config = dict(
    arch='convnext_v2',
    model='image classifier',
    dataset='single toy objects rendered from many sides on busy backdrops',
    train_examples=50862,
    image_size=24,
    crop_scale_min=1,
    horizontal_flip=True,
    targets=['colour'],
    num_classes=12,
    isotropic=True,
    norm='layernorm',
    activation='gelu',
    mlp_ratio=4,
    inner_norm=False,
    patch_size=[4, 4],
    conv_stem=False,
    layers=6,
    width=192,
    kernel_size=7,
    label_smoothing=0.1,
    loss='cross_entropy',
    init='orthogonal',
    residual_init='scaled_by_depth',
    optimizer='muon',
    muon_scale='original',
    lr=0.025,
    momentum=0.95,
    nesterov=True,
    orthogonalizer='newton_schulz_5',
    adamw_lr_other_params=0.0026,
    grad_clip=1.0,
    ema_decay=0.995,
    steps=40000,
    batch_size=128,
    epochs=100.7,
    lr_schedule='wsd_sqrt',
    decay_fraction=0.4,
    final_lr_fraction=0,
    warmup_steps=4000,
    weight_decay=0.002,
    adamw_weight_decay_other_params=0,
)
Rows from block 3, named by matrix and row number. Rows with one number belong to one neuron. Each number is 128 + 24 x the weight over its row's rms, rounded and kept within 0 to 255. All counts start at 0. After the name is the row's rms in percent of the matrix's.
# fc1: MLP up (model.blocks.3.mlp.fc1.weight, 768x192), inputs 0-95
# fc2: MLP down (model.blocks.3.mlp.fc2.weight, 192x768, transposed), outputs 0-95
fc1.317 085 [153 124 112 116 147 119 140 112 141 132  95  98 119 131 167 124 117 135 129 121 135 111 147 107  93 115 129 136 148 105 104 140 129 139 159 127  90 126 103 167 121 116 134 104  97 112 139 152 106  84 178 128 208 120 154 144 122  98 125 127 129 107 151  75 128 105 132 117 151 126 140 132 129 138 106  96 137 130  86 114 146 113 122 134 140 149  95  95  63 137 182  99 145 121 131 132]
fc2.317 091 [100  79 102 147 131 122 126 122 110 121 119 171 138 123 133 140 151 132 142 176 100 148 133 131 115 116 115  86 106 109 122 114 104 144  92 115  95 138  94 101 175 118 107 135 136 120 139 164 105 124 141 135 174 130 157 109 111 116 129 135 148 119 163 105 154 126 144 141 136 103 131 125 162 184 121 115 137 137 114 129 136 112 149 112 202 141 104 127 103 155 199 104 143 113 131 128]
fc1.318 119 [128 139 142 139 142 137 132 131  98 205 111 102 141 149 137 127 141  64 139 114 145 133 120  98 156 119 109 111 165 116 120 154 112 139  93  83 101 138 112 107 145  87  94 111  98 148 133 145 130 110 127 180 164  90 150  96  72 150 117 114 153 125 141  75 135 120 154 126  90 112 118  95 130 133  89 109 109 163  95  94 104 122 128 128 109 168  81 127 156 140  90 129 106 140 149 155]
fc2.318 120 [ 94 147 136 112  99  95 160 164 105 142 128 155 133 139 118 123 126 123 121 109 148 107  98  92 145 135 130 111 115 165 148 123 120 143 129 147 107 185 145 136 136 131 130 114 116 145 140 118 179 156 129 105 126 105 135 104 132 135 125 146 127 106 114 104 117 143 125 111  85 119  97 169  63  77 134 142  93 109 127 152 149 121 103  91 177 142 159 127 118 146 155 133 163 141 129 115]
fc1.319 100 [173 128 106 103  86 143 124 157 190 143 123 173 142 151 137 137 135 136 145 166 159 153 148 128 130 102  67 115 139 142 173 112 159 117 122 124 139  95 142 100 139 139 130 123 133 131 112 168  86 155 146  91 156 115 125 144 122 160  80  79 116 167 109 108 185 130 137 103 141  98  82 146 169 110 138 114 124 129 107 124 124 153 140  92  99 122 119 105 141 190 141 140 146 140 152 138]
fc2.319 092 [ 69 150 125  99 134 138 134 154 118 141 136  95 151 143 107 145 129 127 121 151 155 117 128 125 121 132 182 119 114 140 112 135  94 142 128  70 120 158 112 136 161 138 176 110  85 122 123 102 123 148 110 145  87 159 153 152 118 146  86 100 109 122 138 139 147 119 118 120 123 177 118 116 110 111 132 157 169 120 133 153 111 114 126  96  85  84 116 102 159 156 117 105 162 142 131  90]
fc1.320 120 [ 96 134 141 122  92 146 113 153  93 129 128 124 162 161 141  73 155  97 120 119 174  91 111 109 173 151 100 147 143 147 119 141 121 115 165 137 149 104 124 123 146 143 146 143 113 107 124  71 119 105 151 118 106 127 131 157 153 125 106 101 111 115 124 108 138  97 119 138 145 154 151 156 167 154 126 132 139 160 147 153 134 120 141 125  90 111 133 168 150 114 154 124 174  87 116 120]
fc2.320 137 [ 88 109 102 138 119 115 113 157  94 183  76  78 122 120 170  85 171 112 125 151 112 141 187 124 121 117  88 139 161 170 124 145 120 113  84  95 122 121 134 113 105  92 100 131 132 121 120 127 142  78 136 145 128 143 141 127 125 152 169 162 149 113 126  90 114 113 127 161 151 163 143 112 130 152 129  96 126 122 107 125 104 143 128 117 120 157 149 140 148 134 148  85 147  93 146 116]
fc1.321 123 [133 141 113 128 157 128 125 136 109 114 139 132 127 178 107 129 142 113 103 145 119 134  99 114 125  92 157 148 143 171 133 132 139 122 157 178 141  91 115  92 122  97 118 134 141 135 131 132 136  91 119 120 110 109  93 111 122 111 125 168 155 106 109 102 122 125 108  66 112 157 148 129 140 133 149  87 128 175 167 145  80 154 138 135 136 151 124  93 150 147 159 139 109 146 144 121]
fc2.321 125 [165 141 130 136 138 141 125 162 125 118  99 170 132 173 119 142 138 101 134  86 139 117 115 140 100  97 154 133 109 129 116 155 151 105 106 126 120 156 148 124 119 132 146 157 105  90  75 130 150 172 170 138 150 109 162  74 135 104 133 113 174 156  85 152 102 108 113  98 129 107 140 113 116 174 100 172 142 183 148 142  73 151 127 159 151 133  78  85  70 102 157 123 136 115 143 136]
fc1.322 092 [120 120 118 169 118 142 152 130 119 165 109 178  98 159 154 149  96 121 141 156 114 143 166 150 106 114 103  68 112 162 130 119  95 114 156 137 139 136 131 142 126 126 122 129 134 105  79  68 131 161 155 161  89 179 139 111  97 113 117 143 152 107 108 171 140  86 148 148 137 127  68 111 113 120 126  77 146 187 143 126 138 145 103 163 109 122 157 109 146 158 111 133 148 100 132 114]
fc2.322 098 [ 94 147 137 141 136 130 130 130 104 130 141 111 127 141 156 110 148 143 131 131 147 125  91 102 128 121 168  91 118 107  96 140 102  93 145 165 155 138 140 100 182 131 124 135 125  87 143 137 196 139 128 130 115 161 150 149  72 135 164 115 135  99  93  82 143 143 134 125 124 160 126 109 145 126  92 122 125 126 135 106 149 121 107 167 115 183 142 102 197 123 136  82 141 121 133 148]
fc1.323 117 [139 131 130 163  80  94 129 133 167 148 111 141 113 107 115 109 148 147 130 123 141 143 112 144 150 154 148  59 123 109 121 123 134 126  86 115 118 155 142  78 125 132 104 151 166 146 100 131 137 145 168  77 134 139 163 109 110 111  99 143 128 131  97 111 135 168 130  92 139 165 108 117 139 129 119 101 119 146 138 127 125 112 142 139 142 115 125 150 140 133 112  94 168 116 183  98]
fc2.323 121 [130 132 149 163 111 127 163 115 114 151 157 161 118 138 123 128 127 140 105 113 173 170 168 128 160  98 106 142  87 123  88 155 171  93 169 111 117  85  78 132 173 146 122 137 115 141 163 126 121 179 120 139 115 104 137 131 113 136 100 163 146 129 157 167 113 160 164 120 146 113 154 117 138 142 160 128 118 108 137 170 120 114 153 131  96 163 135 148 104 125 114 137 140 135 125 112]
fc1.324 099 [137 106 102 151 165 128 139 138 161 166 179 158 113  88 107 134 132 112 136 128 128 115 140 152 153 182 106 121 138 127 109 147 124 125 137  90 114 118 135 128 159 174 144 128 114  83 103 155 138 133  89 105 147 134 127 124 143 142 103 147 173 151 124 122 112 123 115 112 141 126  70 140 165 126 129  99 146 176 108  79 128 128 154 124 115 137  90 133 135 139 118 112  83 128 112 108]
fc2.324 095 [164 162 126 138 139 141 179  93 117 122 157 126 140 136 145 123 123 105 140 118 132 188 145 108  94 140 112 154 110 149 130 131 113 146 104 121 138 154  84 152 129 180 184 164 138 142 153 150  83 106 117 139 155  95  85 101 133  95 160 133 139 106 140 119 128 161 129 114 158 121 127 154 176 146 166 143 162 129 120 142 130 107 153 148 142 125 158 118 171 124 136 129 136 163 164 116]
fc1.325 115 [176 132 174 126 133 104 114 143 139 165  85 119 131  94 146 110 150 102 141 124  83 113 104  99 154 113 113 111 153 133 110 102 119 146 150 133 129  93 108 125 152 154 139 147 178 139 159 107 141 111 117 158 110 127 100 143 132 144 125 117 114 146 142 112 133 100  97 126 119  93 145 202 115 147 179 106 142 109 127 175  91 112 160 113 116 149 139 112 117 150 132 121 104 146 100 131]
fc2.325 113 [128 111 135 143  85 113 148 148 143 110 143 144 174 145 128  94 161 135 132 168 128 129 137 148 126 111 109 127  96 142 109 104 133 148 157 115 109 154 114 163 121 118 144 124 138 111 118 114 175 121 167 135 120 108 117 128 154  61 149 135 161 114 159  97 115 199 116  97 146 152 101 116 101 103 139 114 155 104 150 161 133 130 116 111 113 124 124 189 120 138 105 136  94 162 120 129]
fc1.326 100 [138 126 164 122 125 134 145 102 160 129  91 119 104 104 147  92 120 113 170 158 136  94 129 123 125 162 134 167 142 116 126 142 146 150 105 113 145  73  98 131 113 112 118 100  96 145 130 105  48 150 107 149 138 124  69 133  72 147 104 113  97 168 164 127 122 155 145 124 103 131 126 102 132 104 192 110 156 152 128 135 158 138 182 120 160  96 130 167  86 121 139 165 185 146 115 125]
fc2.326 107 [135  61 141 135 139 124 125 113 114 108 148  99 121 156 111 113 108 115  96 157 114 175 110 148 123 141 117 115 137 126 113 107 120 155 127  81 116 148 147 144 158 131  66 137 132 107 158 138 121 121 167 110 133  89 128 152 131 126 118 125 169 146 114 129  99 126  97 124  89 108 171 138 160 146 125 172 126 144 133 114 177 114 156 110 131 104 155 125 130 105 156  99  99 117 123 194]
fc1.327 085 [134 100 114  69 149 125  99 107 116 138 118 148 119 115  95 139 120 145 139 144 148 146 131 116 104 148 141 161  98 114  95 105 125 166 108 122 155 166 143 142 126 118  82  69  95 134 158 121 128 127 124 151 145 136 152 134  91 144 108 106 126 104 145  94  84  96  98 148 156 110 112  86  90 142  74 123 135 111 125 118 163 122 135 175 120 123 137 145 111 131 117 119 116 148  99  94]
fc2.327 094 [131 110 136 120  85 129 123 140 122 129 156 166 150 128  91  89 137 118 142 134  78 107 122 121  77 114 126 132 118 147 113 136 119 154 115 147 129 155 164 135 109 125 141  60  91  85 126 118 123 101 124 122 128 120 100 144  83 197 119 114 173 131 175 146 112 163 117 174 141 104 146 129 107 143 147 120  83 111 148 118  85 120 137 112 134 129 111 140 135 131 152 134 140 136 161  90]
fc1.328 083 [168 151 125 167 155 108  66 161 120 146 109 129 144 142 111 111 135 135  98  83 167 127 111 166 116 146  93 140  98 146 117  80  93 167 138 153  91 130 157 116 125 126 107 106 159  49 103 104 127 141 101 110 128 109 140 115 121  93 103 152 126 112 115 107 145  93 144 132 156 136 129 162 105 164 129  96 145 108 123  98 153 107 148 169 170 159 154 152 116 142 142 133 123 126 101 120]
fc2.328 087 [144 111 107 183 166 160 146 116 119 150 156 122 119 146 163 136  89 143 171 126 145 155 104 170 107 115 152 135 127 159 162 134 130 113 122 184 134  95 135 104  80 141 113 144 132  97 131  91  88 158 113  89  89 155 138  80 176 101 153 132 143 128 140 117 125 159  93 149 110  84 122 165  96 137 118 126 111 140 109 142  78 136 153 124 128 125 118 138 157 154 140 100 120 115  84 125]
fc1.329 093 [151 105 139 133  94 100 149 102 136 177 139 156 147 153 145 133 118 135 173 125 162 106  87 142 128 145 148 136 111 128 107 153 146 106 123 130 103 107 116 164 144 148 110  72 119 142 150 159  92 145 117 128 142 119 105 121 116 133 125 129 120 157 145 129 140 137  90 135 143 124 179 154 123 129 119  93 122  98 149 124  95 140 125 145 112 121 104 149 112 155 143 144 129 168 130 120]
fc2.329 087 [131 101 141 137 127 111  96 155 104  98 184 140  95 131 187  69 111 165  84 152 139 152 140 119 132 119 114 131 126 140 143 138 108 165 127 124 122 124 132 100 112 138 145 124 132 129 108 122 162 146 108 119 109 135 131 113 157 156 134 161 129 119 145 156 153 196  93 127 182 126 131 161  97 143 113 111 159 131 159 118 162 147 139 101 130 108 150 118 118 124 144 116 126  97  84 171]
fc1.330 114 [ 79 114 147 128 156 129 139 140 160 146 186 116 151 113 127  95 115 113 110 133  90 158 141 124 147 102 141 122 140 140 143 126 118 189 120 153 134 123 160 126 103  93  97 123 113 135 108 141  90 129 108 139 134  72 160 128 125  72 101 148 108 151 128 125 120 164  88 102 143  87 114 120  99  85 153 131 136 103 147 138 116 157 161 158 158 110 142 129 124 123  85  96 110 137 122 181]
fc2.330 118 [159 124 141 134 103  74 115 126 116 122 139 130 142 111 164 121 121 102 126 117 119 132 106 132 132 127  94  95 110 128 127 130 100 106 102 103 133 101 130 135 123 116 113 129 144 147 102 157 130 113 160 112 112 146 119  92 165 146 101 144 181 141  65 116 156 132 116 122 126 180 120 108 131 116 122 127 102 163 143 103 138 132 123 142 139 105 132 127 156 129  76 146 124 151 120 143]
fc1.331 090 [144 141 124 127 145 150 136 186 121 144 115 139 100 118 165 164 117 141 177 154 151 157  98 171 161 114 139 177  88 111 117 109 122  94 140 181 165 113 100 111  98 131 118 133  76  80 146 116 108 110 121 144 117 146 126 110 119 104 103  87 146 116 122 128 130 124 122 110 116  71 138 113 151 135  97 144  97 107 134 122 149 169 146 122 117 142 152 161 114 103 170  64 114 124 104 138]
fc2.331 092 [ 98 100 149 137 102 127  70  93  74 150  53 107 150 119 102 137 108 103 142 112 123 130 148 129 129 124 157 124 136 151 103 120 120 110  97 138 145 141  88 149 132  92 106 119 143 119 134 136 151 133 136 134 141 135 135  99 130  83 153 110 100  94 120 110 130 144 105 108 155 175  82 157 144 145 101  84 114 138 114 104  90 142 145 160 120 116  87 157  97 137 148 137 148 151 165  88]
fc1.332 130 [118 138  75 138 107  82 113 151 124 137 158 134  80 152 117 164 149 116 110 131 159 158 114 155 134 120 146 183 118 100 134  92 135 120 136 164 155 105 126 109 111 122 120 104  96 102 150 134 121  70 107 151  83 145 151 158 120 124 126 115 121 100 124 148 143 155 147 100 141 114  64 147 150 127 167 103 145 126 144 130 130 135 118 110 138 161  64 112 173  96 117 125  85 124 144 141]
fc2.332 129 [126 155 134  95 130  97 131 128 133 140 124 139 136  82 114 105 181 127 140 102 145 156 121 127 164  90 150 135 136 126 118 177 127 110  91 139 116 116 112 114  96 106 125 109 144 133 180 140  75 124 142 114 166  93 135 147 135 119 128 154 130 107 105 116 119 140 113 105 130 178 114 149 100 124 118 113 111 132  93 108 146 111 144 174 116 159 110 117 109 160 116 131 146 148  86 131]
fc1.333 078 [145 123 101 114  78 147 124 160  95 142 138 117 200 147 116 125 102 110 102 117 138 146 101 145 112 123 122 155 117  89 138  97 204 116 149 113 117 148 118 146 150 139 126 130 110  85 150 147 162 109 121 163 116  95 150 141 147 124 106 106 117 143 125 116 144  98 143 117 138 108 153 127 148 125 125 169  91 113 127 122 142  92 191 123 117 167 138 140 136  93 120  95 114 113 108  95]
fc2.333 080 [118 109 111 104 130 157 134 179  97 116 107 136 122 142 130 141 106 115 168 121 158 165 124 100  96 146 105 124 126 132  81 135 131 152 136 110 155 122 146 132  78  92 144 109 131 162 167 112 128 117 136  78  82 113 113 130 130 157 107 102 129  91 121 140 137  97 137 148 134  96 113 158 178  91 127 144 113  96 130 109 107 135 127  99 149  73 133  97 151 135 134 108 140 109  96 110]
fc1.334 091 [141 144  77  73 118 137 143 159 109 134 156 112  96  98 171  90 107 122 121 107 112 135 112 141 155 134 147 165  98 143 119 119 113 116 125 100 139 139 120 142 132 174  98 119  78 132  95 123 104 125 139 116 135 117 122 108 153 114 136 158 160 150 137 120 138 123 170 137  97 123 114 117 181 165 160 124 114 118 140  82 151 142 141 141 106 141 138 156 111 129 116 106 150 123 144 164]
fc2.334 098 [142 127 189 132 144 120 126 143 153  86 122  72 106 116  94 126 177 120  85 105 132 197 156 144 167 168 109 164 142 106 138 158 118 144 117 129  95 132 123 173 142 169 107 111 120 170 129 143 136  78 124  78 149 129 123 111 123 114 118 146 118 111 117 122 106 119 142 107 140 150 138 101 111 120 110 111  86  78 126  73 105 114 121 145 122 115 157 114 113  64 106 109  84 154 129 110]
fc1.335 101 [117 123 109  80 127 122 158 153  88 136 130 132 144 127 123  69 126 129 162 135 115 112 126 126 110 104 143 100 122  98 122  99 124 146 124 144 135 141 127  71 141 139 152 124 153 155 129 160 113 105 139 152 143 130 135 138 154 132  99 135 106 111 133 119 204 150 166 128 138 119 105 188 131 103 121 102 187 164 173 136 100 163 116 149 115 155 112  92 117 131 143 148 178 180 120 135]
fc2.335 102 [161 140 145 161 124 101 150 131 130  55 155 118 123 156 135 168 135 158 125 127 141 173 110 120 115 144 135  91 152 129 118 114 131 104 132 100  92 128 103 161 140 122 145 176  97 134  98 106 102  91 136 152 114 134 153 201 118  88 135 141 178 118 108 131  99 119 107 153 116 131  93 123 118 138 134 122 154 185 128 107 168 105 109 127 129  80 132 123 159 137  91 148 143 140 122 146]
fc1.336 132 [130 135 113 125  87 128 166 109 123 128 106 134 185 134 117 103 101 117 157 119 111 149 120 156 108  91 108 159 138 125 131 172 113 152 133 149  92 124 158 126 112 109 126 135  93 142 129 148  87 142 138  67 128 164 157 131 162 130 124  82 133 133 127 103  85  89 128 113 111 114 102 107 132 143 131 100 128 104 119 151 142 192 112 110 141 128  97  93 134 175 168  68 110 123 172  94]
fc2.336 129 [148 123 160 169  95 114 111 101 125 157 108 131 109 161  88 155  85 124  89 112  67 119 116 154 124 133 101 135 167  86 107 150 128 107  82 120 101 144 129 155 154 156 129 110 182 122 149 132 158 130 100 135 145 162 164 160 133 133 119  96 140 140 132 104 132 138 116 115 130 158 147 107  84 143 161 118 127 103 129 129 128 145 136 114 112 114 164 142 157 110  91 142 169 133 136 103]
fc1.338 118 [100 144 117 130 115 122 121 141 127 154 105 135 153 163 152  91 177 111 123 148 176 115 124 124 148 121 171 156 135  97 138 154 122  89 142 126 137 190 122 156 182 115  94 108 112 160 117 111 127 103 102 146 132 125 135 149  90 143 122  72 112 123 153  96 111 130 135  76 131 110  97  95 137 111 177 126 128 126 109 135 142 132 170 135 123 138 186 112 129 126 129 142 125 130 136 113]
fc2.338 110 [117 122 112 108 134 120 174 128 132 147 138  98 131 119 112 118 115 141 136  94 140 125 133 128 161  92 164 134 157 147 131 143 138 150 117 146 122 100 157 137  80 129  73 182 112 194 115 132 150 132 133 125 119 111 115 100  87 172 133 141 122  96 135 135 135 148 137 139  91 131 105 123 128 139 196 119 127 102 101 160 116 163 116 152 124 138  89 143 104 105 149 103 132 155 143 148]
fc1.339 121 [138 146 180 131 107 102 122 110 117 136 127 123 150 126 131 110 145 145 161 119 147 151 140  89 101 125  90 144 100 118 146 128  92 107  95 147 140 137 137 188 127 124  95 140 165 146  92 134 148 123 120 156 129 159 151 119 111 150 122 113 150 118 157 140 188 112 130 144  93 141 149 131 142 102 104 152 124 163 146 110 117 153 116 126 120 152 148 186  88 130 139 141 147 141 149 103]
fc2.339 128 [136 115 150 102 122 106 127 150 142  92 119  82 149 155 120 133 150  78 151 137 156 113 128 143 148 129 144 127 136 113 140 106 107 136  97  78 154 107 116  97 105 128 125  75  91 136 147 171 141 117 117 106 154 113 117  78  97 170 112 156 175 113 125 116 174 107 137 121 123 128 139  88  85 132  90 106 149 126 113  76 134 140 114 135 141 108 199 130 118 127 142 122 125 130 132 122]
fc1.340 106 [122 157 183 112 132 128 107 104 137 162 128 153 163 138 144 132 110 127 126  71  93  95 130 116 127 119 120 119 125 114 106 112 139 178 158 144 139 144 116 153 182 114  78 179 158 106 147 175 187 110 146 126  90 118 155 170 142 142 100 156 124 134  90  92 134 125 131 161 175 132 108 135 109 131 141 133 117 156 138 155 148 140 121 104  86  93  98 122 142 123 102 175 157 134 151 103]
fc2.340 118 [116 132  60  87 114  93 157 185 122 124 101 126 135  84 133  83 126 115 123 154  92 119 131 111 172  73 104 170 112 103 136 141 153 127 149 119 147 126 107 131 125 120  98 142 161 139  96 121 132 120 125 115 134 109 161 152 143 122 149 118  98  90 157 102 137 155 145  94 120 104  97 169  88 135  93 105  96  86 143 134 120 121 117 150 112 148 113 155  89 102 163 110 115 102 105 107]
fc1.341 118 [142 135 123 148  96 134 124 160 148 111 120 145 166 139  93  89 155 136 106 101 159 114 129 101 124  94 119  71 151 139 153 122  80 121 122 172 135 108 145 134 110 113 100 104 141  94 153 108 149  74 136 108 161 124 101 114 145 190 121 151 119 143 108 123 123 116 158 137 145 143 124 161 138 149 136  96 127 108 142 137 143 140 177 152 127 130 169 135 148 122 139 146 106 156 128 144]
fc2.341 115 [128 155 129 134  83 123 143 121 123 145 121 109  75 118 151 135  89 122 128 132 146  91 125 152 153 102  97 175 113 141 117 114 123 128 144 155 129 124 138 148 102 177 147 101 111 143 115 112 126 133 150 134 127 153 140 116 157 123  96 101 105 111 150 172  97 155  95 134 148 141 120  94 182 134 160  67 120 140 123 135 105 117 119 120 114 120 125 118  98 131 162  87 102 167 118 111]
fc1.342 103 [133 163 142 131 195 101 109 138 131  81 109 120 151 145 118 118 114 123 160 136  99 150  97 128 141 173 155 128 151 124 115  76 104 135  71 183 125 140  90 113 106 125 126 114 151 166 143 139 134 105 172 124 109 105 138 117 164  99 132 139 164 148 163 152 110 125 122  97 117 139 118 132 167 111 156 101 147 117 142 102 121 148 128 128 118 126 110 118 158 122 122 117 141 188 106 164]
fc2.342 099 [104 124 138 147 135 133 137  92 131 117 108 143 103 150 152 120 149 104 132 126 153 124 117  47 138 150  98 124 131 153  90 138 120 152 188 130 167 131 164 139 140 124 155 128 122 160  76 157 117 144 148  62 124 130 137 122 141  90 116 134 136 128 138 136  79  92  78 156 102 109 138  86 179 122 123 155 132 161 171 129  80 142 107 129 133  92 110 165  93 122 133 143 114 101 118 136]
fc1.343 095 [122 110 126 104 102 176 113 112  83 130 126 149 131 104 127  97 158 168 111 113 138 113 134 112 134 120 118 100 105  81 123 121 139  41 147 148 152 118 182 116 159 123 128 163 190 168 129 128 153 132 167 122 135 151 107 130  97 146  92 142 129 109  58 136 141 114 149 167 157 145  95 127 119 169 151 126 135  94 132 163 107 119 129 122 141 129 127 160 109 137 123 133 114 104 128 160]
fc2.343 102 [115 125  96 132 164 114 135 140  77 111 139 142 129 140 148 104 107 114  98 105 103 122 109 116  98 156 163 174 143 187 109 146 128 114 119 136  78 133 168 127 117 159 115 105 106 104 122 168 115 123 108 144 128 103 133 133 103 146 151 164 140 140 162 157 138 118 143 113 142  83 109 150 152 121 144  95 141 149  95 153 109 116 145 112 130 124 145  98 126 156 102 149 138 169 108 107]
fc1.344 067 [137  93 112 134 120 115 140 136 150 127 121 125 132 103 125 127 159 145 133 105 138 119 112 107 143 130 165 136  79 111 109 124 125 134 140 128 121 140 112 157 121 163 108 140 129 170 133 157 171  97 117 137 107 134 131 155 128 147 135 144 141 130 135  83 129 148 131  91 106 125 113 152 130 166 162  85 130  84 141 157  92 124 152 121 110 132  81 173 146 131 152 141 146 198 152  69]
fc2.344 073 [122 101 139 121 136 124 167 119 128 152 138 152 151 115 121 128 154 137 158 121  66 107  93 174 127  95 137 117 120 137  91 129 206 148 145 113 152 126 144 137 145 145 126 146 132 112 148 134 133 167 106  97 173 124 146 136 124 117  79 162 103 165 161 163 129 153 116 131 139 143 129 144  99 151 175  80  83 153 143  85 109 150 115 144  93 141 111 177 152 127 140 123 113 132 128 174]
fc1.345 109 [104 111 124 168 104 133 126 132  95 132 148 114 119 144 133 169 116 131 135  84 115 142 109 111 121 154 141 132 114 108 105 103 119  91 206 157 145 142 147 103 162 162 128 144 153 131 142 172 111 126 142 116 106 130 144 109 130 121 113 101 115  97 156 102 155 137 137 153 139  87 151 167 129 110 130  99 130 172 136 174 111 105 145 138 134  99 169 111 164 119  71 108 146 159  95 127]
fc2.345 101 [150 147 143  95 125  70 121  96 158 118 143 136 153 135 128 122 149 167 128 131 108 142 113  90 111 114 165 160  84 104  60 148 109 162 111 150 155 139  84 141 120 152 185 172  87 102  69  95  97 154 102 128  64 109 123 139 154 133 144 125 114 120 108 118 104  79  73 146 139 110 103 131 102  81 170 163  97 144 131 136 114 124 128 107 104 101 160 155 155 130 123  87 142 113 152 155]
fc1.346 091 [ 82 154 128 136 118 132 158 118 151 139 131 125 108 154 160 128 134 150 137 128  84 136 130 188 136 148 137 119  86 138 130 147  62 140 110 167 154 114  89 147 159 144 132 103 115 145 156  76 114 151 147 118 137 104 138 124 109 133 150 170 145 132 132 144 160 112 132 114 183 127 140 142 151 131 146 115 125 116 137  74 104 132 114 152 114 133 142 191 146 131 146  90 161 155 107 104]
fc2.346 092 [ 93 134 129 128 123 124 104 140 135 169 128 120 116 152  87 132 152 137 112 116 114 143 108 141  95 148 175 116 186 119 140 117 102 127 154 158 162 120 106 124  83 156 110 135 143  94 117 137 102  93 126 122 113 121 141 152 123 105 137 135  78  80 111 151 103 145 109 100 178 126 163 139 118 145 193 112 135 140 171 125 147 128 137  98 150 133 141 118 104  73 109 112 148 152 137 100]
fc1.347 103 [126 152 116 117 103 126 156 138 115 168  52 127 122 101 140 109 114  93 172 129 139 132 140 140 108  80 102 118 135 167 173 136 122 116 172 103 116 140 155 143 144 149 115 123 146 127 160 132 153 116  95 150 143 140 131 127 119 151 139 121 153 177 122 130 127 187 155  93 140 129 154 135  97 128 130 151 132 112 131 167 119  97 153  88 109 130 135 134 195  89 131 160 141 121 187 141]
fc2.347 103 [107 112 152 144 159 126 159 100 105 157 115 123  87 135 102 146 174 147 128 109 132 148 165 156  75 111 151 175 108  93 123  84 114 140 143 147 141 133 136 115 176 102  84 149 148 162  87 134 174  78 139 129 169  90 115 122 156 125 129  94 125  83 119 142 124 101 145 151  98 162 141 158 134 142  96 136 137 133 130  77 143 140 143 146 118 154 152 152 117 120 127 102 118 122 149 151]
fc1.384 111 [ 96 117 105 121 120  92 157 154 138 170 164 111 149 123 111 110 136 136 100 133 124 119 134  89 137 156  90 148 131 114 133  92 110 105 104 126 125 142 136 152 117 156 112 148 102 160 102 116 126 119 179 138 148 161 129 143 150 134 102 117 155 138 126 151  93 107 118 114 121 144 111 100 100 160 122 142 125 170 115 125  93 107 166 124 131 149 126 130  92 153 141 106 171 128 135 108]
fc2.384 116 [115 129 169 132 133 146 173 113 169 142 120 142 146 113  84 166 148 112 118 127 143 144 147 146 180 112 136 162 112 118 116 182 144 133 138 117 127 100 109 136  87 165 128 154  94 143 108  93 111 176  78 120 129 129 136 110 111 111 124 145 142 113 151 108 123 146 150 120 158 126 172 103  97 142 177 145 126  67 110 115 141 125 143 138 109 126 136 150 129 143 119 131 152 120  79 133]
fc1.385 107 [104 150 109 144 132 116 161  91 103 101  98 124 110 136 143 140 114 130 119 144 116 143 131  73 111 117 107  99 139 115  96 108 131 114 175 132 126 116 118  98 146 190 145 124 161 108 125 113 138 161 120 164 131 104 112  75  92 105 118 156 132 164 138 142 160 144 111 166 107 156 154 153 163 108 133 145 120 124 119  89 130 114 118  89 101 153 169 139 145  70 108 124 144 126 149 117]
fc2.385 099 [110 151 124 136 125 108 132 102 148 152 172 143 124 126 132 111 126 204 132 121 104 115 119 111 195 116 162 120 127 152  98 153 116 128 115 156 118 159 124 120 100 122 188 159 137 167 159 126 151 104  86 117  88 169 134 145 105 136 100 112 137 121 111 113 143 121 116 124 158 142 135 158 130 113 134 158  99 107 146 145 128  94 101 120 106 131 125  94 142 135 126 145  87 153 186 171]
fc1.386 094 [131 105 127 110 159 129 150  95 156 148 117 110 116 125 105 146 138  96 172 162 150 112 117 101 146 177 137 129 138 186 161  83 137 122 111 140 109 113 143 132  91 128  83 173 144 171 124 126 146 132 177 106 133 118 130 147 172 156 133 149 162 126 155 140  83 152 141 111  96 123 156 103 148 152 170 140 112 140 158 132 167 109 115 136 117 122 119 158 127 122 114 150 149 159 141 132]
fc2.386 101 [142 138 140 146  99 134 173 142  92 120  75  91 119 117 131 145 160 123 157  98 141 137 153 124  99 132  61 130 149 119 167 147 121 154 102  96 138 146 104 131 149 139  85  95 157 156 174 150 166 107  95 134 124 101 152  90 117 161  98 186 147 128 113  99 138 123 104 133 100 134 143 130 129 150 150 129 124 133 116 107  77 130  85 146 134 152 131 118 130 145 139 168 101 150  95 136]
fc1.387 107 [171 154 112 118 158 139 119 168 128 122 134 110 151 156 142 103 129 123 127  77 112  96 150 118 103 137 114 119 139  94 120 119 125  92 136 125  71 156 144 189 109  91 126 103 129 155 139 106  94 174 136 147 156 122 112 123 164 144 100 129 117 126 164 112 132 159 104 106  89 125 140 137 170 148 106 116  98 135 117 115 168 133 165 135 133  92 118 123 121 115 123  78 113  85 146 120]
fc2.387 106 [124 158 107 143  93 155 103 141 116 147 125 138 108 165 124 147 120 102 121 142 121 145 105 128 151  86 104 125 145 118 165  94 131 202 122 128 106 125 126 140 102 100  80 169 146 133  93 125  99 120 124 128 111  76 150 111 116 122 125 125 150 131  84 135  88 142 133 100 156 135 128 121  76 155 121 129 160  95 154 145 158 148  96 155 117 160 145 122 148  82  87 129 127 129 126 108]
fc1.388 114 [117 112 128 156 151 146 114 120 171 149  93 147 164 165 161 139 150 160 138 111 146 114 129 125 147 145 135 146 187 152 123  93 146 128 101 138 104 110 134 117 133 174 108 111 164  84 115 109  89  88 119 125  86 103 169 119  91 149 121 110 118 109 118 146 106 104 116 127 152 155 107  97 123 132 130 132 126  89 123 171 125 115 140  77 143 131 121 131 109 137 123 133 112 152 135 153]
fc2.388 115 [153 157 137 136 143 141  97 151 106 109 121 147 152 139  92 119 111  91 129 116  81 125 111 126 106 141 100 120 137 107 113 186 163  89 121 121 125 141 133 141 159 140  76 157 106 110 124 119 114 162 136 116 141  89 129 103 144 160 119 158 153 123 152  70 119 136 133 134 128  92 129  91  79 108 155 146 142 153 123 158 116  97 150 106  90 117 131 127 138 120 110 137 111 115 124 135]